From a checkpoint of a small image VAE.
Training: normuon at rate 0.0016, 8300 steps.
Data: trained on rendered landscapes of hills, water and sky, 145000 training examples, 7.3 epochs.
Rows from block 5 of the encoder, named by matrix and row number. Each number is 500 + 25 x the weight over its row's rms, rounded and kept within 0 to 999. All counts start at 0. Numbers have three digits each.
# convs0: reduce pointwise conv (encoder.blocks.5.convs.0.weight, 104x432x1x1), inputs 174-260
convs0.0:500505516516521500543473497490551475528542492541566509495512529491494509464543526515517490532464506536519508484543504465530510482511471471525471477487518482526482493490498539498435505481522501507503500507469492511468495482489530457504507519427476489485517489504
convs0.1:500496464514526520533501509551524502503498465479497473475487486473532471477422503541481470494489486461534519442479483561461512510509540466523517474506499437511472469489499475482468527509487521499486489487492491531483480510500533540485509487589515456490498484483
convs0.2:500500489517531538515521480513521510500499507490556504499502496517516487501496508454518511545462541442484480475496531508486486549465483506487495503521465524519561529486482440550527484493523488522498515537510517480492473488508494508454542499451462502526501487473
convs0.3:515507497464514500511480527494454498458512550480506523497504470525519481487458489478521519503503523485504469468461489538489482492466515476437517485487505540481520492521512497497497535481474534455512543531533503477478481491475483495499511491521449488480531510496
convs0.4:514469484472558511513471515483530471463524487484484484498499481495510468502494536452492534495489482498467486489462503478541544541495513481516482498522521520505464489523506536540502501494460481522531485478524535546515487512517421485512528508489497462521497503483
convs0.5:538475505524494521494481523514531484493515494539525554507481491511510506548482461495552532502490502490466517507469506504555504512485480463500505461554565433503490475511497486506461494484468516483517519496527519447512494497507496484476472568462519493474489555470
convs0.6:506505496490479529499462471504497489484508463511508494501477514521505513472465487530508520501485495481493474479457512538522480430497549507487503498474461560496513470517517491467498505476517502473476538492476495537489508494491499473508546516481486478534525483476
convs0.7:487479461493504536486478492481540535478510471539449515487535531476499505523490457500497506484508519486497516507506500522533530509474488515478487501482514492542489491481502501502511529488477509500480526460448513539454475494489471497555443504466489486489579491471
convs0.8:488505453484539434500519470510511479522467523494457507501477526488515472468519498489510493528475514486510479469471470493505483545475514499488488512492513531530548490511502528543493537495514506519470555480547554498496495510497466521532543541473487507495560521549
convs0.9:487494534487486495519481519521507509485528530470502482516540498520539499481487537535494514513526507504542511530500514494470529540509480529494464501495525452512518491488478542483466494488509495492522455491468487516543530502519520511509487495519507518487530477478
convs0.10:536474532489487480499566493505538510500501480518497513495505531523500529451548468501450521507497520502476543471515534497526489453532475503483514480495451489514494462480521480500537514494485532500503504499457528478486485501504502521528518480486496467512465511496
convs0.11:516530482511510511483518491494505533468499513484437509517441478480506543484497480501521500488495516489547488490509499525447534518513530489511524529532504533523532468506516484511575506498494514498497494493551501548491491517458451498443482464504527457489480485531
convs0.12:502529494505545478482530522472551484548466515499468514499476511468522532498494497542520470510522513485489505478535484495534519553498518481503469529527502468523491490536462511435561492513491482505519508503517539501488484505473518496499503501438510471504525483526
convs0.13:470524539535511430515536518536513517494536510489515535510503494511465525565532481528496487514522486544545479546489504533497477510517515449483538481497486485512490529496508520512481501501544501523499506540466463490492535516498549475496495503552521497492508486486
convs0.14:477491487510484486503495493542541468482504484520541482503481511522517493475500486494463523505521505509462594511572520496492499550455541491514486512521484490525487539501463497473470564500542518493511482482514495532495510496487451532474487505563523530456475519501
convs0.15:508500482529492478492513521442492512508538546503523497508509482487486497506537509486491521509439475530475498480515498485509513533495486491512560490529485463490486520476526491484524533520498445485468512495471491520447496509497494516486473525459507505487478495555
convs0.16:553527564505516501508468527507473537498504516491529490485484475519509495523427483504506489496512522522485519476495506496497546523480513523502518527487497547510506468488518461503508522560501464541522456510511501521499510499520466462480497494537474494498478518557
convs0.17:503482472475529496491493481494516463505479472520545504500492514518468524526462485513500527552473493477473472462531498521486475493499524496467502471482524498466542558527514497533514508488514481493498534466496499469518496490521540511495503514479506489505479528474
convs0.18:476507479508541479500510521487464494483457435513513484489459497539500500452472491494486503493476469510509508492539482519509505501525493494504461511560520506532498513467478499459508436491470521522491533540485479459469509485467494525473503497560496561479507535521
convs0.19:483485507471498504553537499478462515481474496486483471516515475490483491522513448476520501464471529497493440480523495491498500463502497463498511505525497506498463489477514551476459481531494500526477534498499524511475490509531519497535488496484506515502510509506
convs0.20:542505518506510522511469500525512520472521529449480464499489470483495490544548477529452454483457492495502460493456494519515491449496497488497510529491502495528507504501500483488442517517497496466462438480503517511517490499479559542472506518424509552475460504502
convs0.21:481528498466492525484506484506498464508526504465523494501477531495435486494493516465522464447510507462502478534468485542514496471512507535498509514535502489525533502473502509530480526490495508530465460523452514489507517506509551472545498530498553475516517482529
convs0.22:493508510518545480552479481500497508472529524500532497497517503520492554457475483477534494513569479490473525491501497529529480538469460481481479477479482497537510477511554463501511488504522484503484459488507512525513501501546478509496505530522446491533485512510
convs0.23:495532478524507470506526504503508477483489503509499484520495462490517523509578507454507474486475533488513508466527483485500512474491531482490482526505531528507523531536501479526531499507523493563480525480529506430471507504482498523463518497480497469509479509493
convs0.24:512498488498469481480527491493513517494433549492491510526509514469468518507477514487519508469518521487519492501518492505523498487485521491441445466488497483527512503517503490510489490504530516499500452502471482510506557508495481452495511500507499446512516527521
convs0.25:488496499513460471465515513473507496511566466534501525505516478526490501504521515560520529486552446497472499499521479479560521521571505507511521500481482539496503518504510519455514550470535495512504501523487485483535497495508535493519474509462515484538485516459
convs0.26:506470504508489472528477488535484508525454499503465568492529505505511487529511499473535526490459475495454469492518506461521527495500498525534497486500505494431435500482494518478507493502497498468491492503488475422517482491483489523503488499510480500474452528548
convs0.27:504481521499496463514471511516492502487496503489495519507500510500476510532526466483502435524543434534491476451469486493501475574537475534525490499486479501533500455497516471506510520508511506549564483476539494510518489501518500528534476500480525524470535521510
convs0.28:509490559481492531443489502487493477566505494489516499482512509487496474502522520536487515512454485534544432537494482525491512518471461546476498515477511505475474556496479507508499486481554492512507462528475530489523505489544486466515512509473496506520520522532
convs0.29:502506439522479504519512511486521499503488500510463519478498484544487488485547504502500461517449520488458514479488504472506515457514514508490525525513485463500482545513524539491491509466473496503501516512468500502507497478483457505500496492462495530487510492482
convs0.30:493504475474510496531493475522539484479496495459501499514488498490487509555487511461514526458463509526518551462488499512506496531520493504468501472491483506517484528507502498516442457500496490481487494489498454475502492503518452500543521526475515482503497501456
convs0.31:536485490543530473552502493494503511485513512512530539491550534465488505485504470520518510517508543478478505527492501516468521506502502482527475485521527455482490490512521477521483505462526484491533469498494535516511522490478542494496510509493493508496509453527
convs0.32:500502446516494525456494498474497493498499502475500464508520494515501467506474502494503461478554524483486509497476489434507482469530489515514535492519525497520478499500460474496473503501504543525470489503531459523508497502508498564550500501621471497498515496549
convs0.33:524506496489463523513528495484501506510501506515511502497551511507493495545418510500509523504589521520470536473487506478501503511517487490559476525491500527496504476484483536493542514508456508485527453477478503475513469504477473512506515458544467497474524515426
convs0.34:497535535513531521522536543489493505505465495525491500538484514560520485526538533491467461502450476474487482545499544513487484491508507507471483511522498508472460526496456501506526483506529472483483470439510482506504484512534492500485481507493550468514483490573
convs0.35:508494480495463500497535487454496497495528499475487493501512483463482470509477516495513532514551492536508493496490482527509510554490487538527482526526481480462470496493587502505476497534536498514488462494450530479534527507569465496534498484544530487479473498498
convs0.36:512499518527525486573522468537524495489521486510533519509512491533551513554476465465511519492546508511494499494507517460496533487519518521506485496500492552492532547524449523506506508516471508519549494489546504508519497499501486538530523515513503513497522572494
convs0.37:489525528539525502477538530495500547506485507510483500502486510492509478467505493499525519526576492555485476515483484503505519516528486500510463465518486494484490512504465483526505480490500450485501527484534437479470483516510499555491492517553497494494520511472
convs0.38:497493460515465519482508537515499510505548514497507513518527534515498535495595516529480502506503503506497502482488498534536471491530497446507518479479549472505471541518503504512525508501499466491537490517526495466471487500512572500506508511475508456562492523567
convs0.39:492472526500496484495498522513508488489489497497466480494541479510514495516507570527508526482532538458485463517468483503521514521474455539534518522477501500490463428493472537458442515512526513509445487505497529527531496512511489493527475540469487523510462490474
convs0.40:536520481498525484467506480502528517517498500474489487513529510469489532497461555514482477492523522477568511466508486471520500543464511489479476474505569478485491485521472489507482509491501498467497493514468498466505502506494461490456505555518492458502499491545
convs0.41:560524483519490529525461525497478516487518510526505512502461505493503482531466529488526487506458499515512458518493490467517526470530493524526498509533489499501494537518542501506524500510523492520540498532495516529487499511513436474478474491489526477495481480501
convs0.42:458498461522523465547524502474513471489494466474500483490451492534502477445569519511505511527496517489545466523487507523504508479557526571516510464520509461504487522530477483463509490488505540498500528491447513533511521519493490507478515489437479486484498467527
convs0.43:498514475503521500504498523477481514475520513502499469500517499429502495472497463505455494500471507464462491504482508501461523526490495492492492522474500521531516507501486493479502513489529508512541445503518514472472511506465557502473510476450533510505510500492
convs0.44:503493513485487495532495532533467474499554554546511545505458518541479488503504491487494567493482501514482516481512499502506510497535500509477489490483515513498508509465500499478523543503546475498483518527506508509450510514531492534526543523521458488506501479503
convs0.45:504509522492553541532523524530527480501516466515513500499524491488541489510505528515508520508500552481479537518489511503508509499486480469515489483474447485493526506500495496458497497564451515520537473449521493518521496503493472464519509471460505462526532506501
convs0.46:500486460519533505485434505468519483489506504522509476495499525504483496531429457525479505506442509501534522429564521531506522536501517515538510504511507469509498560517551532482468489460518471512486521511462493509491554497538515516466466517550495499545531487491
convs0.47:484511504490506533478488463508496492472510527538531521510527482475484558519483496512518488449472521474452531443512488512494494477479504456516477472462477546514535460466510470553525500493506483536535526508555509490502496507491535482500483552469444500506501537491
convs0.48:484489559517492502545477512516530475502451503515520483477518516481514495444528535520503514486489483536526528503525488455516524520495484528517484475498486507499501481493503536469540567492513541465502523505459513521519509492513536523574521488498477523469483529534
convs0.49:505492444491519479489513482505502523491477553493511486516526478444501499419477502487517478542590483503557478523503509489507523476479505492478515475501501488512559479509526537448497480477521484509485542524470510527508494490511472513508504530502495486536517505439
convs0.50:502493493495540506521555450514511488506501463552516517505518499441458498512515477482523461519499481477506472497480514523522511538498524518518506518488496525469510454497501499494513479531509526493489534492484475485508502486510496499514500520471493479496478547476
convs0.51:476494468483457476461459484479526478477482503501512513503497474498494496463481529486523515469474491524469496467520522498528512475490536488496493488483498456485506537552525480475476501470489474467422499476470503453492509480505497516512493524451565492483489514505
convs0.52:511522520500485446484463507527459493489450524502475482500472525500508530502431500526506479497498458506550489507483513477523520493469497491457489534511562516494516478507492473491489499513509494475497499506533494478493486489523534478496503537473510545480483491532
convs0.53:506493527535529465506515490504527520496510535479484541506530496486492500522484506466516531502490476533464505511477480490477496491498462527527527525508488477492493479509484523537487531500502552520545505494483533491512499503506543512503520481501520517547491493491
convs0.54:498490501511468530493490487490486508501488489478444477492508505466488482503516490509512501498525478505462461539477479447482473489521469490579508533526482479531469466495489519476471513487484496490505477471464523479511485490476497517513479516537520526503506486515
convs0.55:472473505508530486509449492476519486487483517486523488501482499496509546494515484483511528513430518522493491507456496518520498504493472519539441503471468508511468512504496519467510519508516454510524478549534530482532508515493517480526484489471523484520511480506
convs0.56:511468458499504477464484499532504492543490492493483481505507505487516509461488503589492503491533496488488518491537496513529498481449497484518485515512514472479493542518482489510463525495478481497483535485506497487532477511550526505513493511491506497505492508489
convs0.57:517489467498489543519490505516546520485500525490496533507500522504487504517496505525529526499541554500505548478498488484500480536535545455466538485495493458491462504526493484553515506500498501515545505495528515504469498503491523534515491510482505513487529479477
convs0.58:508495536488514537420488475522478499452504482508494463512547475492463535469458493483500445470499528497511495508526516466507507504491483496530500526482483521544511491503518510499545563519523493520474534502479538486485545503506499491508492514467525496470530521526
convs0.59:473527518464503462464477520541501497482491490499502544509488514502524502521476526531504545543594478495473511453536486523514480491494534493531489450511524522497511472507481476483480514495484490518499496486501505504524472510483490480473517475506532532492519546561
convs0.60:463499501508488490493504469487503511491469446483460539508483505473493496466516466499467490517461472478499498495482519528524493511480525489517498472527547479458520528502500477509484531498511512499488508495521488480497502486498562545455509544481535485511520476521
convs0.61:460506464498513494490527499501494502482509512512469481517479473458504476453449462567517477521523496508522473535522502474469501501504518466480504477490524466513530515499518533487507513504496524528487498487501502503494523492486532505535454505488493494507480503511
convs0.62:496487507484540483485513519484442471489481499518474482500485494444487514493519499488489530490465482499495474541526476456524482468468479495461495507510449488522532444504493484528460503507446527517499473473544478478506510489514545473506512488489463468509508533539
convs0.63:493487499461504503476552478508463529509570544498471513497511514511522485526481479472522524486589492477485539471498489511492464505507512486484509471497486497493471491514463461481491480479481501508490492484477482474528524501526498512478486517524479478519501445453
convs0.64:507514520520514455485530442517521497486505509513463450504522496509493486507479469505506517500556563458519549509520504526444490442486512510514470497492469537499528522504466462565497482472509511465486472450467538468512503488487467512519513496539473490523514513495
convs0.65:504505554503525495497524531524478525502497475478536508483479529499505490421495527511527533499495533477505490485467500513461484544465521506522506526480479491489514453501475484525490423482495537508527491500473467476486502491488515504472496504437488495521514487522
convs0.66:477501501487539496500483486523520494520476475481496461503486517464476466457469464522460472505466459489507490466454512485507514493478481506515513495481500485506513499442526482464490480497497540522476490469517459518537499488523467545511495526557500518494513479511
convs0.67:481491503485480482438481492491516483509488458474508504503522511459456506475453456535457488462554511471460484476525473493491474531532510469461471514478516463528491487470472470534484504537504482500462517475509530492512495503490489493528462496476475536475493495474
convs0.68:466522525491509487497493498527461548522481520497557536487495514504492475583477511491521489502520503487512455497497527504480475544485491509494478481478512534483536504505524475487517503507476503512517504488486460516472491512527513431534534499463490488554497481489
convs0.69:494490479431486499511503505457517499494462484503469515497497491478491498533498502478507468521470492483519481563485484490491525520496492485497470497531481501541531476500475511431507500520507529494446532477481543529493510498466492476490507517508463524493535498475
convs0.70:483481497456468441475510477489471434504489479502472519481499502445493486521483475506474457491491463501504478516493477472453482463511523503483500549497466490479470486549469511498510506469482489500506478528476527499500498475504481475548490518509535479488460457471
convs0.71:511470485491473502474448463496493445490505515511500537486525519454461502492560498491495485510446477487470478439495481461465540476513490465531514506524491447509484531471479489540513505486489480513526515533489507504457501488541524551496529492535530440502470508508
convs0.72:506505461508514525472525494474549517491519474528537481481508504464485482517492467492521526500495485475514505510483483503481502512490503526505482504465501552489460494527509535492540523481469456508497526472475485465490450493503543492536506464480506480531536473439
convs0.73:540485494493482529514489542506527561476514512476494485494493507522552470446493520501501476461484500494444517504500487481479476505509467494477555494505444509529491488469499445540454482517506568522454507508461474525539487512476484520484496464529436514468478489505
convs0.74:506517475506470540508524502491507494552514487522522469506510531507519481516516500485539517530527480469497494475491489520517515486528528501505519501509512489492481514499531510458496505476493514475533484515530510535484537492508493492477486525499486444515478510470
convs0.75:492508488534468508502458515484500492544524502495506536495498517492523516537467547541495508481456498556519514491501502505489505512507484518508441488491479460492479560507493511489521494480499493462552482530457505520529510499468495500515466487513513515479468493466
convs0.76:505557524504504540488507503505475513484512447514470493488481482484532529522425496482459485528453487501502502509507513518509451443554508466535517500473545490500525511535470536513504494505497472496505485537538547496483491502543490508473496491532530517522512469502
convs0.77:520488577543506439522494493487501459542492516514470501509514518413474495514531475492495456485458466490469530542505509474478504528468501505505485497527499502484488547495526508490488527523483519523510487449488494501501481508459504523491436521514493486514514517496
convs0.78:453493501500510485475489492501498465509487495542466481504493488514522509477528485478515497508528507449503515504492492500523511468467513539540507520445515507493570495491490501493498499477499490524462550468539481470470514495507483526515521512518506498531502522456
convs0.79:516489519491482529495496428512465476520547492470530531489541499490476468500544523516502465492557496525467491504504476432504461479468499497465474498455482514543481495524498482503497493497480490519529486521535495443448487486515486501542513492495497481560539494544
convs0.80:516471525470497514484495524506498531526485483488470499524501538552519515499594545575479510474488485529505471537493511553501510506473499535558507518487497447504491528505513508462486488509530515487489459505468537509493461500488511469480502509458535471476468447523
convs0.81:466517513471509485513563484496477508504484529475473497492509510553493505485545477495504503510501523504480466493496518518487502486477489514522494527436498502514460484460466497504501557542528499488450513497542487499485508505517500498519521483459498519513481467466
convs0.82:520496533523503502484516478502529508496498528532518525506532481478519498481504521496476556524564498533491506517496489498539498537466461471502442492453480432524502528502531547501479506492517485522478456512453503482495522509503484514482517516482510491461502500491
convs0.83:488496496467496575530555473524499510513496484498479514499515503503495482446582518524493490493486516496478484508516473460503486486525470480499536497478500491492484553477476465515516528496491494497498516536514538505464504499512494496478494520465507474548508519511
convs0.84:498484442475479504485494524499453498501499463478488519485488494520467502486447512521520522448522493486492486451520519533526502456550498499467514516540492509495473511531496503489514469495513488497500561506523528525545515492489476483483508525479525475516446497450
convs0.85:485520468475485472464490428491533512493496506493484459480543476522540511478476475503486514534487523484517521468526544499485473486455504494479497479492528547510487507499514504510544475483514481507492525510485474491491494462498479499488485511509526450480546480493
convs0.86:487479488479472497460493458483479508473521504507496511497492515514501481484498483530534505526521529465501500539495502495470459528471511530460509510461511498510479482491491494491498514497474482468495514525503473498521475481485504499497514474465493497486487481547
convs0.87:500493470507527498527522559523494485532486514508527499497506500520534531552542486473495518495456466519475504520484484467503450487533469521540488502478518454504509520497499531480522481457494492495527487539501495490492508501447494485504464488473472507487486459511
convs0.88:459498517475473488469468494524501514513510456512501503497499538523459494509488501489466545519452488487463463514537481546499519471510490499530513534483488517526492473483471539488519513482494503456509510441505516468498530487507554468485485481484498491527503481543
convs0.89:505510443483502427507484497517519510497529512498508487511485525492514492513537582459490537482462497508455508458531521485510515457549477472484505519486511493500488495507509514518505494489501530504492519502493509488539494488501479494500507492487470467538486521479
convs0.90:495502492496492494482507487488502529475484542512482508486547517517442503574449498493519489499501490494521511508452510498475506536464504513497452480503508517486502476493482553510495541502524457492516497514516530480512485488518447509508505526513484485504466528465
convs0.91:516513534510490521506481537508466506498503493490472482521508473521514486525500484524492538497509504489509476522474528480511481463496517479507497467513489501516512529475508487485468492520491499505427500478521515493460498515498478505503484480514469441485513475513
convs0.92:510493527501526510494530501505476539495515526461492509521480493507502506529479509516526489467464497490465472545527502496537451456532479476476497495485497528505489513521560466496506513526498489529491483490521492476485481503523509475467532484438518483533519515485
convs0.93:525518495468504503469507533531473506532500486489472504496484532481478514546469498520515519491511503483535474528490501487487467604483507464483507503477456523504538495494515482489520513507531517487483498495491486507495528499507499489482504512481475538458512516510
convs0.94:509492513526482542523495508536460494510492468517504488503498491518525501510539500483508502539452482492489465578480463482508551432445491530501471494484515513521505473505472457498513428494530525534554500512506470496489542492476496509458492521468492502481493487530
convs0.95:501485539484491516460478487485509495496488486487479493508493469509499484495476525483483506501515486453477489473471505509487503569550512519497508521500420517512494503476481519497507491491489478515503506485507492512494501498479453499495497489501512477523497486503
convs0.96:512487508480509443454495531494480502479502477504513487493493508522525517549484481529504505505494518489514499500506505513501526540520520517503476510512528472531534519512553550510515525510480507499470439496485495510478501494480521490469507517460534536485510522487
convs0.97:485538503493491500529499481544476486497509481510510488499480528516502489523428472533504502496498493515488486564537523508575522578501509505481498531475518595493478501468493464502469525518524501469486484518467474519508489495498499499489479459584502514502502492537
convs0.98:509502506507566504493485491503442477486473510461509512497507499503480508491470502492477511512519480483450479494515510433483492501538458466455490518493517490477474495481512513537484499486508516481479470500510493477492509474495476467494559504473510468482464498491
convs0.99:454477541468443450473525482478512495504505537538487512508530491475470511520475517476496490522458523485474502481505483505491511450492500494495468485500483556493530531458456538490532483493504469483526532480477462485491493494473496487487462451551499474509530497462
convs0.100:508498490481502473472497472474544460541528491483488475482528501477504498485504508544488498472501510530474513497484488495529501550495491520535467523510454467514470463488477522518499510498452510523500490497499538480499476486521492542531514498525482506506506512474
convs0.101:500485541481551524467508550473496531464529489470493479497491490548528496482486548472486543493591485483468522490481510503480488578514517509544538505503521459519540501506495514511507458497534483494525445515518522511492524488519435472453489485454484433517495455462
convs0.102:499472504521461507505491483513487490522483499455468461487484477450484504489463529470487456505492499529475478534525478476474496531490476483496478485493534495493535546494501473497500495529503489522483554510501514522492501508513473499519529509474463553469519507510
convs0.103:495511462476537471481492451457489498479512481550491508494489535513466481477523515478517554514534484484483493504488487532488502548464541543491508478489495520504500500501504480518514538505469501496510588521462475512513493501484515467509512507557509492491489515469